config.yaml
gain_aug_db: 10
time_shift_ms: 100
n_mels: 64
spec_augment: false
targets: ["speed"]
activation: "hardswish"
head_dropout: 0.2
init: "torch_default"
beta2: 0.999
shampoo_beta: 0.999
epochs: 18.8
Rows from block 3 of a small sound classifier, named by matrix and row number. Rows with one number belong to one channel. Each number is 128 + 24 x the weight over its row's rms, rounded and kept within 0 to 255. All counts start at 0. Numbers have three digits each.
Before each channel's rows are labels from the 100 clips, of 14976, where the channel reaches its highest value: "top examples" is what is common among them; "loudest band" is the band of the loudest frequency at the time of the peak. Only what is clearly more common there than usual is listed. The data: simulated sounds of rotating machines with and without faults. In brackets: how many of the 100.
# convs0: expand pointwise conv (model.blocks.3.convs.0.weight, 864x144x1), inputs 0-143
# convs1: depthwise width-3 conv (model.blocks.3.convs.1.weight, 864x1x3, trained with AdamW), a 3 kernel
# convs2: project pointwise conv (model.blocks.3.convs.2.weight, 144x864x1, transposed), outputs 0-143

top examples: speed: fast (65); reverberation (62); text has "room" (62); gearbox (36)
loudest band: 1000 to 2000 Hz (34)
convs0.274:137117141093107113128109072114155150177141122135131166110080159148141089140134143114133106106148150143094074128134118121141152085126116141160132110088112153110124120156126137107110093116109131107115101161158171112158153133122125127147111130122084148095129123169135123144131145142142158121175136113158120137153133112155124178122120128154113101151102115097087104178143085153118124078173117162114117153079139144136068119112104120126120
convs1.274:156136158
convs2.274:057153148142107099153107125148116119112134097110115111153142147100095151101104108122087154107081142127110146123114172141136133104146135097124134128149163105138179162121098120161130098081119109155132164126131134149144151140144145148106118134153148131173119145068117130113114167144139171111127128108099140158160146142160147143135131160112131154138157199162168117133104153123129070107138125125144153111107115098085145147140128102111121

top examples: quiet level (61); thin (high-pass) (39)
loudest band: 1000 to 2000 Hz (41)
convs0.252:149125146116105125125114079119145150175138129122143170121103154157166099144124125094131081132145130122095070130155125132142142088124108139150142100077104152097117125156119126128099107103101147103100087164147175102171154146117137129153108126133091151111146111153137124133128143127138147134159142113144107160159120101152134171119112136145125115158117119074111115185144099146129104072171101161114109162101132144121067131133119120130128
convs1.252:161150139
convs2.252:067143126127130101147122149165108120135129101104111096132134138100080167091137125123098170116092177137108154123108143142125147122152140099123151136141189114138189167166101087134142101095121103157147150142143121155141141131143141132120134125142159104147104185090114150131113153150133154103143095100093154111147152150154135155162140139110126151138128182171130116127113144151121079102128116130129131121079087100108150133119122116102123

top examples: speed: slow (93); conveyor (92)
loudest band: 250 to 500 Hz (28)
convs0.270:127153150128140120140105149125174155172092156090169170129105151137141129136096194088139158141100170145129109109158104154165117135155146161128145125119084154120122137127124128144102118164148145130094143152144111146118155157165145182121124138104138125104153108139133092142120129091139115142141091131113082143144098123149156152132064091090129132105149127092124123113087133134118136119107133087155098116153145130082114139104142090112123
convs1.270:133141167
convs2.270:175167117172126146099155134173143139136158149198153124125138120143122142133140106166125172122154140125124146107113070101120132147137165146136099121098162114111134144145111105121131129124133149129116069072117068131121149119112105111148088150141127135169117134099107166146119104155165151102127094108152141131135148106148107126135131111153126123129124136078075084111121097124093083090148131161140144124115142148149103121128117138096152

top examples: gearbox (44)
loudest band: 1000 to 2000 Hz (36)
convs0.275:121162123186125096143105114133138140136150136076161130142127085135126154136121144161126152145128116118122104108137115095129109153138123177138136116061106122124137130106123118168100149152151117133138181151120124201139174104137161111127131097072145138122103125118073119102130110159137067141144113120132158136157134114152106098096137105159120100161124097126163103110136089101132105105123137112131112113086117099138097119134123080137135
convs1.275:091117144
convs2.275:090172127115116100095099157131157102195161118096112099113140151094120146156131121159076166134096164133134084131119150079135141146135131131180123157124105103135148127108107121113095119104098132141104121119150145140093084099131137119164109107107153117148144176124116159125089158111121142113131171156119137144161141127115115115118147162106143167143094124150154118088141123182108111125125133160113119136108164092117130133116094091118102

top examples: conveyor (50)
loudest band: 1000 to 2000 Hz (49)
convs0.662:128140124144169131147143097110128096140129117152160129171117138094095132077119124110132102122096092145096127161153105080101159154115142111139146129159089162118109178135117147137082097117143157125124136157164130149142094102103148086146117164147197086124152131122132166129150105118143127111131133097100136105122111110144104172101146104182155136152155150168153130149136111108131159145148137160086107161118129127128144118121137142136167
convs1.662:136133088
convs2.662:118146137170165175134169160136121105160158135135130102137153134118074118107108154086150155148127111083114118119135164125086156132127103140121098127166148165140168118111156104106098105100127061123101115134120072117130133103172144132172130121144159106086109102168116105140089138142149134100119128110169092097152159128167142140148128122111157119113137133105128127135099147116154143150095146127122157118151136158111106146134110102152089

top examples: speed: fast (92); turbine (88)
loudest band: 2000 to 4000 Hz (39)
convs0.183:116077127108129161095137123105174122082135166090126148111111107132145104099095070154167155121132102129113179141156095099094113171130127110125088124077154139134092090113117159127113156121108112133128094126125145122128155100153121144095093101154121118129121127094120112137090084176127146086143127162129143104136145155130132145159160157139105125141109137147158132159139122111099150120120166177098123146130115160124116139118132150165097
convs1.183:136107093
convs2.183:118118114117140139102158117125139115123150210146131130073168123136106146122136114131137164113139120136147131109172075172096133159158135172135094138087169116133112135093122116100107129129100115136123090096094093111155184114145113120093101117167114138118105145117098161151135096172115124122130126138107137092136124110133129167131142150150127140154097136147092138131121098055152125118150147139117160128139107154161105127132124153081136

top examples: turbine (93)
loudest band: 2000 to 4000 Hz (47)
convs0.396:124081125151138130133063141141140090156139116097108112136108154128120102162099121150134124148138126075133088116170159145156091112097134145142087167146186144139127103118157149128153126136113170143137156113114134144120118126131078114170115134145094087123095104136100104111156144145098097111095157107139139127161082129150091158124135129120095066071140120128145101107128112113113134147140109114090144142149156161145132100117126138116145
convs1.396:120093108
convs2.396:141140129164147134136153177162141114138154142133115156136115130168153110134149146203128137172166126134150127106129107134151097115080123118144180142127113176129123114123145129125152121133109122135168179120131140099105147130132115172125162117157101109097143115186116145175129079132098127137115092145142131146114137130131107096127110169144137153114135081153144139141121145165122158129110072109121068156112124103080105104118147135106129

top examples: conveyor (82); speed: slow (73)
loudest band: 1000 to 2000 Hz (61)
convs0.610:150139151124103148129098153131112144139140126174110124130159160119123161120130141176124133135127134141147134122102109096130106149118142099165145113150131126125143154112110111128128112131120101147160125123182122132137134091102105131155147080131150097153102114179168094068116147169131142163123138153153145109192132134164147180106111120115119121109114130134104119137134123180134134096091106175115133154109056124164088133120106157088102
convs1.610:130129086
convs2.610:125118139147123123109135135162147136158161159156138119121146115119131147137148118156106150157173185113115120122101081137096111137107147130158135134084139126134135116070111127124101106127116113069082103053100111075091129139142116102115094117119092076159133139124120175136141123147155100093091114116152155114121117134140097154124170143112108107120072111113101108121101116135118113119144122135112146143136112170154131125115112168087139

top examples: electric motor (36); fan (36)
loudest band: 2000 to 4000 Hz (26)
convs0.646:120121148124111117179151145156133140134125122118108127158179123106127149139119102113109120127136157119145130091121110162126140130129123139104137091099080150148134131124083125100163121090099157065085113106119097096095159110098117168126175118109127146084177129121119155159137116116108128136108095141136103095127117139148144080131150114043125112121133110125084115124105141104083173148092148104126118112138126163100142159111147112127123
convs1.646:138135088
convs2.646:141138133089091115137148099095149124094112085126126120129101122145104099143126102111126102119116127147168149109105167145211137115114121129108120119164097130124103122160104157150168096135118193141143125125122157151157158148118138099094192178107148146148118143167150106090149131099085151138142151151115115133128100127077156112173121153117130126161137136147152134116181152134145134107110141112130115127094155132133121161132124137159141

top examples: speed: medium (100); text has "speed" (100); turbine (98)
loudest band: 2000 to 4000 Hz (34); 1000 to 2000 Hz (34)
convs0.432:100155135112106097155114124092141139120138137142135116132122129088078076129101112139093165118125125116121106179130126141110075113112141133101145092104137142124154095151129159126136135079151141147132151087131097116125141090122106137099089103131125151120103073083131111132146103134090104141128145127150115126130110083088111097140138127148102121146094151088122148178102097163093121141065072141128130113154165124132105137153121154137140
convs1.432:111136091
convs2.432:102165123126105135120140082175114160092153112170132123135130092145119085109140140186143133148082110131118146117111098122136100091111123161139142149147179156144105096157090082126173157138134151127104139116096124124150121158124078130144145146140123170150126127108163145122141112130144154166112130125094151141175101138138071144140136151164170127139125136117100153135138125120118133080158115113138133094148086123145095137126108100128174

top examples: speed: medium (100); text has "speed" (100); turbine (51); machine: electric motor (49)
loudest band: 2000 to 4000 Hz (30)
convs0.283:089144117073114112125109108161136164102106143139139158157142142107096150133116127121131102154150093152151120073121093084105176120136148109111125107129114127113157139141140145051120108106111061114122104083143119128145138170103128126120130125157117129096123131091122096148119133127168145131129103131108131110129128106154129121216155112127163146139139122126107122113092115141140165085113127110114128108143086111170114171115114133112147
convs1.283:087128122
convs2.283:147107133135141150147150162141173120135147118112119100099108133147130144098098127098147106126176101149129152159145133122122095137121140124116083126133143139141153119094115134086139137140140106068169093132121097108139171112121106167100142125153138138142135147137152094098146103183115067139098105132128120142104093139172122106129082076144115128100093098084127127109100114117104129162108133101140166145146085128118182106160130161139138

top examples: quiet level (61); turbine (44); rattle (34); thin (high-pass) (32)
loudest band: 1000 to 2000 Hz (34)
convs0.303:146121149121104104094112079127139149179153132121100174122082162163152092149125118117131096116150140136104059122132125113140148085133102149164146120094101167110119125158112139105109090105104144117117091165145173099166146147119139110156119116125085142112136108150127128134123136120138142127171127103121117154133121116160124153122125134151140108157119125076118102178169087141132097090161105158119120156088140152111083147112120120126121
convs1.303:159155127
convs2.303:056116096129148101153115157145125115113119105093120082144129126110105165105122125132094168123087150143089154114127129152111105113131135089114132126121175096136184149140110076155145131099108104147144161142139120133128135116130153133103137123140169117167121191092113146120096141139139148099107095110107171104176145130152138156161160164136118138131124179169117138128103157148130090109123105159120123128096083108124145120125135132120117

top examples: gearbox (41); turbine (38); muffled (low-pass) (32)
loudest band: 250 to 500 Hz (31)
convs0.78:149149115123116125096063119074111136132130112103162121138116123123135139116128127091115132145104101162106157129178113133139159130136170199168136121115104193140170155137124090130107126098132114139139103116136132175084155131164107153162145141100145129156114140168096145129122140117160079132109143080134114148116088109131123160077114123109129107141132124101153121143145136128128132114052091147118109099132125140132128115098117128125125
convs1.78:094139149
convs2.78:126139122164126120103148162122106116159136149141117133123161118110096136155144151132131187155128139139155085124149112146125128146151108138183111102144141082109112126108107111123111132124100095134132080099078115098150154139132148147112060126157123119138143147113122150130100123149136156084134109143111146112141120114140093115146153151142166132150087159104089152126187130094104128069185171118118171125135149136152135162143140155120100

top examples: fan (52)
loudest band: 1000 to 2000 Hz (34)
convs0.271:151156124111109159143110169176116118158138119159098095099129118088143114112161124168120142137135159115129128097109111122138141171134084145132136113140131103126148149135106137119166110101155122127095133143159134157150116072119122109104090106125076150121147138155137127132072138096115104133137157097115084115114132157157103170138133135107124127134065131126133103171135105147112095123126167177120114161153097143190141165145115153139154
convs1.271:137119088
convs2.271:134143122091103095111181166168146095135139175137114122112143147138144162156168137183112204164154163109148149140090107122091130167107163141143104168095167118141143157123110130106127083107092113143104114131087095096109155123129144119105106140146126135144143127128139161140143119163122141124191152150137120182114119130142146124147121154113142159099131124110119096149136101130133129099159146132094117123123131101155148129121104131108155

top examples: speed: fast (63); turbine (48)
loudest band: 250 to 500 Hz (30)
convs0.49:108113144123104090124131159124123146100132143154126149135114135071144133117115144175139085111148162141167106112143117133126150096121122099103108124136101124148118059080113148145128170144100120115113143117098095146121145187092109126120112146152136099076123094139157145120114096149131162160146145095130145164124156150130154107148160159135106132122097129142147083078119119099125127122120084128073094151120101133140114099101171101120120
convs1.49:088134139
convs2.49:143115144113117158153148152205159122123162140116125116082145121157127172136155118123119071131156125153122159161070151073140117102108127171095112137131116173160151120112086122108150096122119146147132118132112103085107167124114123102127145157099142110144131160135123117106124118121080079113150145113135127161092137131147124109121121111117113142102098097087121102125139127144151147171098155102142111127138101155128174113139135116136176

top examples: gearbox (32); fan (31)
loudest band: 500 to 1000 Hz (30)
convs0.636:158158109150168167143099152134156178126133106133129144106088115129123128145157113149139141134095127083103106129140142129148129144096113148140078158134108100160125114146129162114127108112167084165159126134112101124101161086164101149104094122138096130102105130126084125131093147122110123123119117132142076121087125149138136124110127134109115120136127095126169138119142117126127117144138129129176107096179191127155136203132120134150072
convs1.636:137111091
convs2.636:097133124092131105123150137135136081139150112074134089122131190139164150162168176142115125176155166122139095135112131120112102119124098156104114130106114133147156191109123132135184105158127145192130107165099170124099109096128126141132134185121141114113146164108128126088125150125134134117131156128112097183145136095141157139118098130084140158138116112117113100125129103138136097142114139112097113132148137141128123142125135101150167

top examples: fan (99)
loudest band: 500 to 1000 Hz (31)
convs0.458:145156138093126112084116120127156117115142152139135150115076131122127086117100127144125155117112141134078133169155127119110105090114157165072162124129132157119131133127154150135135131123167098171162133139154153142126146084121094175140135083126141131117123105116144124120153139127144113116194130125204095145145095103165127167117137116133136107155135143085110119194125122161097135152133115116123105109132145123165130088153112103100131
convs1.458:119145165
convs2.458:085146136177130178130124129122134164119144137133124125128153102127109091128125134132162159136083103145114145076133133113115080145133138126156123121135124114114129103148103106111105141112174118118121154101110048107140146151123102120122081137140108151180094176130150116094108153139131153134105143112138165119185131100127122126137118111158142144122126159111124141121105122125073114114123139176170165125167112153105111117146116195153152

top examples: turbine (96); speed: fast (93)
loudest band: 2000 to 4000 Hz (39); 4000 to 8000 Hz (31)
convs0.160:148092138130128160101126112106135123062096136073105113162134119136139136111115148130133131138135114144122174116155090112118098148154170125098116129071104180081120150170109140151092130128144136125132108123118150109148139156137143177105117111147158110121118075111147132124090086111200119091136152142118127150154123113122162114135141124092089134121119131101111133147127137167112156125134145143137118145144173112133083127076118116165103
convs1.160:119111091
convs2.160:100135159132155152118158110125125145095143128136091115090135116189103113155090119094112096101112089123123121114137141136133071124104112093106165157131152155149096094121187139119113157153130130136158143126144159146185140153136110175092140081126115109120077170143142117129128114097098111156086139115085161110139106102119141107183131148123112119149122125138123139102168129114144161144101127105147138100128117145172125135141091139126135

top examples: gearbox (32)
loudest band: 1000 to 2000 Hz (38)
convs0.242:144125154122078109130133085111123147160143102113132124133094147166128093163119131113117120122172121152100075112119102121144136114092102190122157120111122130107130143143116161123153084131102138092103081159129139150149171124132118117125143126117073144120130110128075145178131122134131138153155127129151123143127126148130137138124137124124171159139104131089138118188122102163141107108104109113107099174074107134116068177122125098115128
convs1.242:151146099
convs2.242:121129116138134118158106094145139128075124127135146130113154116158138144130121117163135066094128137130122158124119130147143126108145144125162157119142150162117110109182112085181169138131134149123128186105165155132110113147136139143128155160104159083099145169115135157121150111139132146172096103137120183141166122092128148156167172157082148124131171150126163142106130142127110126114111120147112132082090107112129080154161116129123139

top examples: speed: medium (100); text has "speed" (100); turbine (98); speed change: steady (76)
loudest band: 2000 to 4000 Hz (32)
convs0.724:106157149164079133118086136100101109117093139102140098165135111151123105128130107122125106131149138180158105135125149146164125105156145110118169124126118137118102114152099103149120117137090106152096120099110193119143108144126150183165111097139131156133153120131142131137119134123144118140155156124083096173167148155126158085136131192129122141113139107125102152140109161146142115094094145170127108168151137136176106149096103159134118
convs1.724:090111129
convs2.724:101195095107118138082110127168105144129159129130097097120106097146154124151139068142125095117082107153142127130109151159120119106130133105158116099149169155123084080124150093101123132152122146121107174114118183125183099140116111146136139135092136128135123106122123160097146122129119101153116142126073146128160121123161126102183099168122163111113132120142132154120124117136118123084142104096171109122105108132157112131136113150127152

top examples: turbine (100); speed: medium (100); text has "speed" (100); speed change: steady (64)
loudest band: 1000 to 2000 Hz (37); 2000 to 4000 Hz (30)
convs0.544:150127151137118121114126101138123118093084155099100094107115128133137119106137119110133128181133130110116121137111158105095141156142136148093139114073120151102147154134111101080114124098182128141125114160126147124153195140123153195163126157137093149169133092104086128135144108100136135149145157150122112109113127112156137081086140122148143140114154117158116149116121168151101173146092177174118123098137159119153125141117119146137159
convs1.544:137152160
convs2.544:087169143077148131113191130163137123123157146096156103063108147136118123110093116120139132118123145129171137124130154126140128119110098123150130139133152129136144124146092127065121109130159147171132144125115124123158143146160124155108126112090132122155123106108143186142153140136131111158098125095100172128171087088141115130172117165107076113148140122149119137097150092124075112115107120098140152115091096146141115131138094118147146

top examples: speed: medium (98); text has "speed" (98); turbine (95); speed change: steady (68)
loudest band: 2000 to 4000 Hz (32)
convs0.529:126170123105121085156101119121161145119131141155158148118123137119102075138092098160125196121111120129097128146132129123109105114110163150092141100122129167127157099147153153124117119094141123160162125115149103118128128100132132152106127096127121140133112122107157116108132125114146147125197158099175104104115095100119132131108141110139118116115134157104132138224094108157080113147105116162096080121129153113142128100162115149122141
convs1.529:099126157
convs2.529:091142127138135186090121097127118142120139151156103111146093108126136105116128123126169109143087108148112113123127140110110103121103128136142125169133123142109121111163106143087128158123191110113126117130104077107180143134114127114158095160114113137132122129131176120107135183116142120188097152086113135103161124097119117096153170114170139127112115137143105137119141093157061168090152123154160130120131085147121125101106124152142110

top examples: fan (99)
loudest band: 1000 to 2000 Hz (34)
convs0.354:124142132116091118153131102111097095104103107107120113156174141122104117085118103119120130097090097102105100147148148133128118129144201165188139183143168150128164151158163142141133133095151120164128176142145136199117093104139101133157139129134121146159085110129125168119105110133110153112156162110108129118084145122128099156122121119121116117160076139117125113147142146146103109123140130180117123129130150124112135131135093147151125
convs1.354:088122137
convs2.354:083147160134140129131083104082101102128134119135127143187115118103131121140138123164116131145092138095158074093138115136132145144136123148189135136132132116116121136154137135135113135133124102103098112140157145131106114188134168074157123162151139111141107121166149132143152133121137179123130126151112142113126160193095156123182149137152139140153113163171141141126145154164110130093193142093138094135139139129141111135138134104149104

top examples: speed: slow (73); state: normal (73); conveyor (59)
loudest band: 1000 to 2000 Hz (51)
convs0.575:160126125118103160120181142145120171142070119177143131107127157113113125135155099119164130148124160095149130141111097114120160155115156161093086136132099125144092146174125116098120124107107086156149168118111108175126169078136159137125108102123128146097128169128122168161087133132127113091146140129108100128108140131146125113118125116102092085106094086094139165136125112121144094152121135150146142126149129104152120183127164141125117
convs1.575:139104096
convs2.575:112092136088110129113163154138141092152138117094116113113125178121162139188129151158139127116152116091154123142117163109130140149140097149124121161154144152165166136136176127116150143140127130153095131186126156145109158131141146114126171175122147112110113118121193128084126129133118104111134178154110091186136164108161159133148093148112149161134139111135161119161148158151132109120115152138127130136150117174140127135154134117135171

top examples: speed change: steady (64); speed: fast (62); turbine (55); machine: electric motor (35)
loudest band: 4000 to 8000 Hz (29); 2000 to 4000 Hz (29)
convs0.146:146086128088117166111125134103158124081125145080114145111099102088136080082132111136149145086145106164105162121138105109095122154121156133099128139095189117133106131152129146118095116103150131111108132129116140103120130093116119147110095096124158120134139130114123100114089094150165116109150134142138127168147139115138139140167142160098102116113108125115134129196144138129111181137158162149126151131152143146132109150092109154187091
convs1.146:127128170
convs2.146:113136150134169141104107119152161130084140127100159150127102138146157107136123103098130124094093098103113122087116171128123099128117117127127128121151107177117109138144102155094155136080154129128209128176125120126135132146142129153085128120107144119160100140107165109142131153108124121186087139113096141135163096105149136134160124148067138136146171147180148127098129121164104132145141091129144101147112115166104094107117113118125117

top examples: fan (79)
loudest band: 1000 to 2000 Hz (36)
convs0.733:086130106145123119148103116091080110103110099113126120135098120146139115096114107135130167130111131172179145144151148145144121104144151163097151141104132122105114138145086121146146106125102121147078121106085194127140133123137131169141101081132100152146137129140143130124117145117157133162170113133112088173161139164139119112115154186128106156135143100161124158131109136118156124102128155145121099139154160116190131104101080163131144
convs1.733:093133150
convs2.733:110157120104133149106099150134157119129172082105109110142106114148106139153130103120117117109123088145117145115145194107135139118141097108142109108137149136145125144126158144095101136141135064130126177118157167141126158146121128107134130138105164122137108099152144089106159140110102127166130136117081150114163139142155157087194119137094144166096167124146163134170180118160103129108128132132180089119112110154124132128138114166128132

top examples: state: normal (70); text has "fault" (70); fan (61)
loudest band: 1000 to 2000 Hz (37)
convs0.522:127133153142097127133126157139138158161129149136125158170121108130140170126113151150119133092163161202128113137121131132139130094115164102074145131150134114161113123147110145145129172100092130099127154116099134157179171112117119112106112139133103149139097104124108130107157138104121165178150153137159165153096142175121148139128148138157087146099136109135187085105118164133142153125134140138089121141117132107113099157126118073101118
convs1.522:165109128
convs2.522:146143130148169148125139157109137138143151141140173153149112094154142074145099130073177141163127116136129145090169102134096151138118140121144150087120148110101088163125156147149125131108129119093132153132103153152143100134147128149148116133139138120124110090135121143155123157194198114141132095133147156109144084107112140140130123111131156126135148149132143123094129130159087164111112121161103173125124148123098092138107195131123094

top examples: text has "speed" (88); speed: medium (86); speed change: steady (74); turbine (72)
loudest band: 2000 to 4000 Hz (31)
convs0.75:162143112155109133103141118096149104122119127141104105084120093156131137132153170111160168161082146168099150100141105111104140147124123182109129159136136159140143151164104160164119067121165137125139098120108154159129098160133152139140112150122133116176099179127114155143110108131173115149153100121112119090174146111161177129099135123139133126152102126116128124111176084134117130122100138147091123114134132142153086109092132116118136
convs1.75:106136163
convs2.75:103186086111137119099135103137141129152148149105111127109109136087103132098120144147131198138135165128137138112152143081129132165140127166162125142134149097122126140137110154089124103081122139075154087098117108127107134152105120094130127108163153122149136126089140122125134143123100129160165149125118153146164140142134118125145142164160131106119105150113088122099157143151072107081131134144147165164126152158124146134097117169069123

top examples: text has "speed" (96); speed: medium (95); turbine (94)
loudest band: 2000 to 4000 Hz (32)
convs0.492:100173139094123079179108115132156147127149129128138137132146149106086101126126128148123171107139132123095132152131095145110103117126170138106149116127153164135154083140160146131098130091137107144131149113145066126120150091135117144099099102145129134125159099115164134119147092133097138120150161126153123126103087109106120122131144096153135103173110164098127139192121107162077110162118098141104090094136162097130139130164148162126113
convs1.492:091110122
convs2.492:067145097114077139122149106157129144129123155114087098108141111122128135131128155133138165131069098117086125125097114153128089105111138151139152160134152153127151136126119130107139161121152138105127147129100104101191144132122081108140083139134099158155145120112145162089124164124119119174102150077110152137148111092121094100186162133171140106156104129117121163121145128126098135101150116157145137087107085118136119115136113138108128

top examples: speed: fast (68); fan (36)
loudest band: 250 to 500 Hz (26)
convs0.154:121147115119108147101112161128132138104128131150121126180155094142110148131108177112141129131140101122154093081127119140108066111123147137121127083084149165132168096114100111084130106095136098122109122138136116115143150145148122123092144172122132111117097142153095122128184143155108144107136134134174125165118145165115122110149150135133139145097136138105163101089091152082139116115116094067115095094086117084110117105119136102136101
convs1.154:093138108
convs2.154:160146134127151170186131119136127151107132139134136122131096130134119131086147127087103095118113103143125182122150105113124137131116078104119110087085090093193120144096127106113106197145141128120124127147121129101092100148122122139102105108159127133169147170080114117109131126138122120106148083089109134101128124118145093118127138137159112134150141113148162154124132127116122125198159128164122136107123145107148148149136166173108163

top examples: speed: medium (99); text has "speed" (99); turbine (93)
loudest band: 2000 to 4000 Hz (26)
convs0.483:106162139137074094146116116118136148114146113130161108103129120141108078150107123128134150113139110115135115159124108120108092100106133141071106135099157123133158116133144169085168132091135152132147145117136096115141180088120104169103112094132097135126120070094132099150152151112115131162122164129186121126137126090103132104112143120120118132113110155083159113185125083156098122135060130125151126125129149127121102150162132141125145
convs1.483:126144090
convs2.483:114164082123118097111158106149139172098147129142128120114123101123129107127161151175129142175115110122120163105110123161147117072115164145134155127109161144135108114133107077127179156139124145140105141105091153117129104142125075110117151120122090160136153154100143163121118108135107112151147130127091171119150093113148089147155121159162151131163143107106089135101130145134141157087171125152127132109169114126134086157142099133109171

top examples: text has "speed" (81); speed: medium (78); turbine (72)
loudest band: 2000 to 4000 Hz (28)
convs0.648:108160139160085128126089126105096107101092136114142106178128093145124097133140100122124106118149126184168092124115130138151139100155146102109149128113106147126104128140107119159135133134099106150084123100112182133145117125112148187171100091125139161127176119123139136140126147132150128151142154123089114161160159154143154089142130181146123146129149120141101151142114154146141112096094148166117111171159125142168111163099110163134113
convs1.648:119098101
convs2.648:116186105112130148073132137158103131137157134151123105129105079138164105173148063131120078132104101153133133143093115133119123122133136112157096124135153176123089060109172097105146144134102170131101160108098168113158099122123091166141137125105134128136122117118139158119135144135134085158093138137093151116128123122154120103154098176139147112117140106142122143105105111117117147088124091107164123118122120137146106144143096127134160

top examples: state: faulty (86); rattle (58)
loudest band: 1000 to 2000 Hz (37); 500 to 1000 Hz (33)
convs0.328:103089162120101154116108110135168136104113136137143135142123180144120145108123090134157126113147096136153135106122121108120121122159111117099160158165144074104177133111134103139152069111126093122095095143145166138109106121102084115139137106120142119145113137135110131104132088138129084188101127136119130150170134158133131177087113149122144140126145104161142128115131118170117114093103159131078118119071129103142091135148151103084135
convs1.328:144116164
convs2.328:097136120096153111130117136130117146096136110100117104154110113139144109154143149095109156092115101098169140105138175108098165113132086086105145116140133145174093148141107089105170149107103130127124170167138163126138119138122144161113152154156143152189099136135143109153118177127088152136128128075087108151131113099127114158118082151085148128168147114138146142176135103106109143114168132141102111137155107138103116131117152123145124

top examples: quiet level (59); thin (high-pass) (49); fan (37)
loudest band: 2000 to 4000 Hz (36); 4000 to 8000 Hz (26)
convs0.244:138111145107094124124119082118152139167139131131107193102094152125123075139131098126132117085126151142088059145137112119113164090134113133158137119113130147134134127130110144097127093110096138117113102132160154111149141124104109107141112111121078148093114125148121100163116126143115166129160103111133096137141124126149112175129122133183120112129122130083124099181168097150117137116150140176108147183091134146137070131113106132131132
convs1.244:140135167
convs2.244:073152147134130107128113119154160148092131116119137128163128171111114141112089134082099096093093145129113139107119174126135109105138096076119147120141139112122143163140118135146155115078139136147181145161139142169123137157157137190093148119119129124159114130106136102107119178121133131152109151099106148133163133101141125131133144181113116152140161152185171108112111146171111096118153114130151138119108133111076109148148126101147142

top examples: fan (96); speed: fast (77); state: normal (72)
loudest band: 500 to 1000 Hz (36); 250 to 500 Hz (26)
convs0.415:063120137133103140112136153117150092087114140146128132114099149127167140123145147095166163121138143149150178135120138156088128120168128130128114143183155146162099131111110126125094090119084106146126096094135124125151110139133150168123119147164130134166139180143136114117144131133110139136147176155127109095149173153111125147143131135122097134187107079186120124107140124120118112099138156185106092156139162133137144105127136144139101
convs1.415:097123155
convs2.415:105143099104183139109175141123141148123170110126142108127092116143122139130130151106154120117104141088168149130114175129132132093117102130098140146140112177122143141148127144112139135163156123119181128155160097126146140142137149102167125146091156088126096120104127101106149168139148132186138107107147132115148147128167141092156116147073146149102178130129138127132163101167106123120074106130137106163088088128113126126153106155163137

top examples: gearbox (72); speed: slow (62)
loudest band: 250 to 500 Hz (31); 500 to 1000 Hz (29)
convs0.240:171143165145082145126146074135140144129137110103177134178145098143133171149130128101135138168119123172130081130127096137170129073122099147105175102112107150119122104164107141132137120139099142128112120130134115104126168104126147151076140164128067154093108100144106116122122100125163124122149110146151180154125148157104110130162144156121126128134121125098136108145123119123122102112088106092114114158082099131109105157107145127104128
convs1.240:088131137
convs2.240:083160119131114114087087136155116073170136121105095125109129166109085182137155124163096158093115115147109095148117122105150095121123114126167150105104149135153185116057105101109099138109115127118081111115116109114113138116118104165123125090141112132157163155112109128125100101133120107120146153145098135149180120113167103146103129157151134133124079107138098142135106117121122132159149112124144116159153142165117154146112113112132144